Rows from block 2 of a small audio frame classifier, named by matrix and row number. Rows with one number belong to one channel. Each number is 128 + 32 x the weight over its row's rms, rounded and kept within 0 to 255. All counts start at 0. Numbers have three digits each.
After each channel's rows are labels from the 100 clips, of 14848, where the channel reaches its highest value: "strongest on" is what is common among them; "peak on" is the class under the peak. Only what is clearly more common there than usual is listed. The data: drum patterns on synthesised drum kits.
# convs0: first width-7 conv, stride 2 (model.blocks.2.convs.0.weight, 192x192x7, standardized in use, each kernel summed), inputs 0-191
# convs1: second width-7 conv (model.blocks.2.convs.1.weight, 192x192x7, standardized in use, transposed, each kernel summed), outputs 0-191

convs0.168:146124083171118159136178148159186108093137123095137144085087103115126183077114135126155153148153128144120139137130121139123125154146077117110097097115133082050096172070138152188139198146129120116123104065061138134108130139172094066128131171145151146113084142114114179151123199126107156117150129110162152166129161100126128025127091161146141140121108102162081162149182081142144096079184131122153143138194118151069108133147114092116115086162099149179029079097113162094157188129152141169184134186114134117116129119076161142112080093111113152126118118074126134175155072152135127125
convs1.168:155096157179136105100084150135114128062119151151131140143006095105093156133120138103124096131130104140141130142144149140094165181134127100151159137121054129173159158145118107069091116115149170110075100123101121150096067137083117138145160105083175142159101136030121108193099122106103123149086131150111163099161090000107093096114133093138102174138093129113141113109064131109087124112162091170140142117153106097122096132116156116106187083174155120133143090179123147118099131109147129149082115127164133081164155164160123188097139144110124084147174156161137156106154106139139098176
strongest on: muffled (low-pass); one drop
peak on: kick

convs0.129:119145069124134141165124085159139112150103101135112110096082100107138142157213119134130192094164095144093138087138110151104155131159128099139139120124148105157202131152103126147089124145049116140131123142042095148144103123100138169150149095162122091099177104101062141119117159153164107140139163175171114111115152154102181149103146110136133111102116125150141145149059118157171063110138121143150109070097138125108108071094191124101255151132159154167143136121123138094104157098092105174149182109138117167081095133133155107136136071141097078149142124063172154132118206096122124140
convs1.129:191126173155167130134142176184151167096167160142122127129170140158149130159187165180150119103160173115131127142207182140086136164185142152147160133125127121086111108091114126112150167223094114171147135151153149123143128143155172106159137099101112132140136094193103144126120118110147141136125147135157110109115080025126142144139129130158160144159124119118121113143110167111113116118117118168202156150180137137117109146128145138142126130140130165245105118113126161207148148085255162148189114157132135159132133142107121127109154127157128091128099116130095116157084216126113074088
strongest on: shaker; muffled (low-pass)
peak on: kick

convs0.116:123188151129139155146121125151163118227076204108112124143138070139152132170187103122151086119202105153121108122152130102109180141191146122107107140137173139105139107122141105077116145167041123148096079113134143201124072156161132129104134146136098114110100060147098183098156116098121116116136142131120140138144086133131156184156082145121075055128143108162150184066109133102099104171119128090107112151136120132127163109151221176136136046161086153100149134106126155095105084122144090185120118114057131093148095154125129127114079086160137096132169110073148137132133096169105143163
convs1.116:082133115150108136144123116107107089197136093112146083110069144193149165168108104148084113129200141099118111162128154104152120147170106079117178093143181105139134159157141199200189130134105133050153087177058102130106148093132165109150144139123163168194169150118099139151158120173112062111088111105143107120132130115128145149116105091120092120086181115152111112123138102107138153164164140132158172045150089156150174078109098171200126129086160109170126143138119163086124112130081075170147163100134169149203099135141141136104125073064123171117134108106121094137112114084121160091
strongest on: one drop
peak on: kick

convs0.90:153120110143138165115094147172131136118188114107136102126136105145117161139135131129164170156133113140065180144183089156112144138119085134147137130136161163173118122167104106138137153096117167128188104097162137167186129135133130065141162055181134110104112158100072104116091142092169191136137129077150120203136168129199105110088074130109107131041087120141101115142099125076189179110149112123147067122087095135151077076120152113139077152116105132191128139077125073103067104135120145144098116130135139137104171140058165113179082095112125202115129144087162164139181147093089075164
convs1.90:249158148146142123148151164160145132146105158123075161100130058076131135158171132034111142155092139099135111118091138095148094125106136113097096146112127126076158129198088084113151129112152125108155119120151097148065139149159124097165124152154172100079150119059117126093143048154158111109126152107171118094123094083103111131095098141120142118128079093151108101153125051146114130166109135116115170195088096147165145129126157139140147108175111073070154106151135148025112121103103073172153147135090142105090123098128176139132153110064145135188133144089137125099137097196097127146
strongest on: one drop
peak on: kick

convs0.85:124143076151132114154093084142123158096109111077120163142122097147142097116096134151191140171121160122126160166141143143126103165094120127141132146145103095147058133091103199170189089143059068077082099160084105131101185098131096163112118096082133106102135151184110106162129148075129132196126138102157117143113148176117095169139087141136172153124108125183161061177065144129115139081105125141093102101141136087102104138151139084148134117159088110124116129143165146117180092115097186245160212114150178145104126053151148168103121158147105107104140108157139089137169151142136160090
convs1.85:051159133145146091139128066113060125106106085105057074133168133094098126077158137117099156124070123067131139099052141193152175130120101155102143082124141110095129148085139095101103092161096163108144114129122118171151125081149121210158059091123148122126153114092110120091150086157139142150098138128079132064167138027077130119142081120087146120169123112150148102069108125186132111104162127093100182191174141156090143118102136139155140102145135100114150121139201118082173132135190140103138132148157132143112104140162112059113159083087087097105140144143161118152134095118161115155
strongest on: one drop; muffled (low-pass)
peak on: kick

convs0.127:098137072132152092127167176111151167159121117207113170162101119134123151137143138140101137137151128141163166144169149136070133063118084143168136131141178100152146200115147111108142175127113180090174179129160141140127176075147148126147121065140075110133150092154149133137120131113151120096112125163093145120164154086166087121138147174144163072144127130079122142189149121125139093094035095167104119121117101136177111041122071057074210129172180113064070171184083145128131139100081128116086132114114130101096132087121162123145123088123139129090138168151134113078107132144073149099
convs1.127:144124116144171154141159105116091184131140111150144123130164142074156150083172185123114114124118091153114125084170105059123057123116150193165122098124116156101127110153143150160152147143144129150125123169178096098209116132072094075112158110050152105135158119206072133130105127121143116150135204109158103123125105156194129134141136115136187092120118111130203113158107088106152102106118123169108102153153128157156159162060165165149157163162107124127106114191148152098126114091132132118124085086059098127117135158160124133116116131127122101178117073106116096140095241054084169085
strongest on: muffled (low-pass)
peak on: kick

convs0.124:108116105138107150178126114099163132058121197142153095100136116123134102170143151170062178130147134151148115134121095113144120127153233167167125090128113132100158136147095156153106080109166128195128117136122137117111142114143141157119114224140096138129124077091132176097167116131153142149096095123146163016122145048128167128118166131111119155136164100154129155114143137193115102060082126147142142123150147076092119133167169075120127109172096126150134154122076117142145118131099077099057018140130157136155099108094180149166126081091093113106147137075140137111161124110121142198
convs1.124:057115096084104113093146046079076120108128110105150153153079143074112095092097126088123171130110097170139122121056028086124093104087112160126099205151130125087194128163130093114082166161138126148126156126122096127112112142148109127125124158117097119132109121085138109088161147115128154097136203122144154169104177243120100124117104149149104102146082051112119074139159134144129131111138121140097090089133087104098108140155142115148124127130179138134132143124117140135140120120034164152049138133131100080098142102116114070144151100118137123143089119125099059179075158094114152086
strongest on: clap; muffled (low-pass)
peak on: kick

convs0.1:081123132133124159161101163126140127174057184177174110099117084087110154133081162166145133137109111110115095125075153195106143148079127126150168125162130152155169115142163140086148133133184118157155199156167136092162149046081115202116133195141151101111210108170146074095137140120126080115122144115112127122125107118089151139114127118122160129109119105101127128187170140172137096094076119070086141114097131136107079121147054125094123127087130163079172141191098160107098114074149122146099115109097114101096142185105205113167128062100155192150112110097122142088130131139098130189
convs1.1:221101164069116106126094233176157170095135155135127102128067155110120105070128103106086160115119131154169108094101124137132137139079113090151147099108167131097096100092136108099149151149126097153088170111128092121136154119135084032103150120105073121127129159107121171075095156116146129134126130162126163165116143151132082059183152140109164103195118154049148167151105100119112110104101126133080093129149135078115074135106153091103155144109099167106100120138146134194106177138052122119099123127150112108109170129120125028083162187174135164097157133132166173117153114129120102118
strongest on: one drop; muffled (low-pass)
peak on: kick

convs0.108:127141127139150176061232139131086108123085083092145170091147166138144137143111085121181143143108108123101138121112125196165147083093189217142135120132149132100165133147066148109140178120023123110087122121105106130139151055147145176122099135121127095143097060126122090110098117044125134138120123069153099175129135117104164151137167130107114123144167147056135091178160121117186137098101106164104131112148113139175135142124164057181126125145112131098180147117150111148158168116075106137155083139164116110156099114125189149103090097154167156133166102103140075143119102134111136194
convs1.108:172174207184146140152161156154106120140035108101131095098030113111146195197172150105125085119128120155097151099184152155134094136162142141121165076143107089129107127110098150157132136161136160161132080149123122142165119134089203171109141139086157163168127136162157094132120113103163110068113123145171126101116146167116110133114108112173091130071149094117093090128118117152137168172133099102151185142154099160190140129096105146215123129083145082124126147118142115153156080165091094152081093174131150149108101120133121053115128107093105152044107110100167093108132160169112157083
strongest on: clap; one drop
peak on: kick

convs0.164:095183104105130114156199073148132160092118105105095151142126131139154161098128130104101156136106101173169157132139130167098148146124101134123163135157131140093165149197102161131172145078149152160139102142138099134171142094088114129114129084022157049162145102130114133146141137107102132137142065139098153178159163167148140104091158128138066151117115127127159115097153105134144115097138098115177159138166095167147119105128162062153132077129124096115084052083164172123118122069111173179141086068074153179149110044159097174137094149141124140192109149104121066133101211123114173095
convs1.164:132141100186106155083137121126126254150121176104149022133102162209164145107129115134154126107116107127096140125129163144125105131149132131127068055119100140109122149119148171155164072024118187105168087099135146096109125121107159090140108095124139149144166082178103130172133091145172143110167131115102143146090148103164095115150114158102137134126111159170157166150158143169207148150110145139113148069132187076125169155157184129128109143129113088102157107127130096083088150169138125140153106101139150079149181089152070126086122090162137148151135084095124148167088134125068119106
strongest on: one drop
peak on: kick

convs0.119:092103128125133135087113080075139141145150115161136120139137202126143193165107167107095100151136137138151066135119076172181105186165190179140169111099151113087146112117110079136131098111089115102104135134157132120126191106073138124153138101081113096148095140106080160180163150125111148126128204125041069084144135157156085130147115156102122063078123176140123136185118115113125146152108161111095132132103087080189104108196121114047055119123115177151200123186130135130092093124126173089126199088178077090126127151128135117177128116120097134123131141152131130125165133171129135156
convs1.119:098127057161142123134141115139139132137141133120152125127167100166190148104160149159132123135130168153137155099172167156143129149178144150133158162138119051107090101104140067152107072093097156103130051141100151131154162131137142147146118109115116136102099150103144107139135100143098142132105135155130120111148150089193163103102091133142135250086204130159121124152142167158163157130159154083169132143092096145099148081092138164126061116082144082106124146112166074109072102148199116103176156176157168134177094122163149179106070085108122078103109125049090062115142103194143139167
strongest on: clap; one drop
peak on: kick

convs0.71:110100091131120166155075108141145140141140097212108113127142112164126140096132155163147138192068102110080136127137121135070155087060058253135112126147098127119159125087196030102141162182103123077156171100107130118150153130175148137139121121185119145112121109098073163159120117075122182149139125144135133214122137161115078061116108151116214155077152132162159091088161159122138141106116157064158121123158133149108079123139108144107152144115063099086129148076083148121122119137106133104094137111134116114183148163135146107114109131166129129160110120120099170114117164099143146153
convs1.71:132147164129061161144146153117154163148139148059096147148131154106180159176109143091096085116093117136181144111032138104128096135093127109104088114173097104124071164142131167176123168159135108169124132136082106119172136145087089021117165040116159200073117121115169138132144146227175060142118106086119125126166146115143085157124122113100133133125161149147118142040146128163164168137163132132091086156148112132134152106145095186153114123178171061155146145107122094122163099125085145101101106142142115136153112119093102126151136118110126128160164151111133155117131132187205100122
strongest on: one drop
peak on: kick

convs0.149:153153119140150106178120181132140129130130115182166148160163065139131166100200072140163109130121104136160164132199158111110163098169098149112140115111106149064097106073085130168137149120151081154128163155135145153158092124117099101143104110119168115108163154116106183105160124065105166127126150117098179102144116116160140111129113133163173180068077140109153151154090090103106099127132122129125128139191161119142088133161203183081068156128078156083070103196094149137172131128141169092124142119130124117123108038143073102128119091155095074088156101159145144110028093127144163084
convs1.149:129092155109120105137099207154138143138105076095083104109181089069129165136135076097181128129180090186088172146096136148118079131129124123125136164125125093128115160117154152190109096195159097130119132133107147122101123155103134151160154091099101125081183103134112132133101111143142114115103118146148081129151085093151149131094142133070129163145167151174078128094134077156161157104212101099087177188058090117133145168108108136129151122139113045130140106147140062122076096141143109086129101080095083124111107146167120065040127113147158155170114095116181115108097108113202124195
strongest on: clap; one drop
peak on: kick

convs0.10:165215132081110202081157187192098144079121130136129124107132139116141094195184085159085089167132175159123116112146150199104118113098155139107137121122131111143097151121136098165147164096081122119122148148083110115094114185108129134138130089166135150121038078162175131142139066124166134130141146056118129123115143124160084119132171120099145092124095134058174079151150156132122137136154180101106089157098171092132118149129125118104153173168022145150132128135123160146153126082181096117142100108139068134072084213146138151072140122113098132086134148150132086114137108111083152149
convs1.10:196139143125172135116070189140149168049157131158159169142116134182167146094129103160119121127152144138189169122158181178123173159157167089189197141154184160109143123113139155120150109120124094127143112093139118178158122141169176199158175169152142145146160133137170153125095169131099140125170102143102165121188132086142089118175149128103121130152151155119132143143074163095101120078133118083146118138111141097109110105086165086109151155101118193077140118107145142082141170180072208132078085117125114119112096126138090081111142165155128102102158143165084175057153105101135181070
strongest on: shaker; waltz; tempo: 70 to 80 bpm
peak on: kick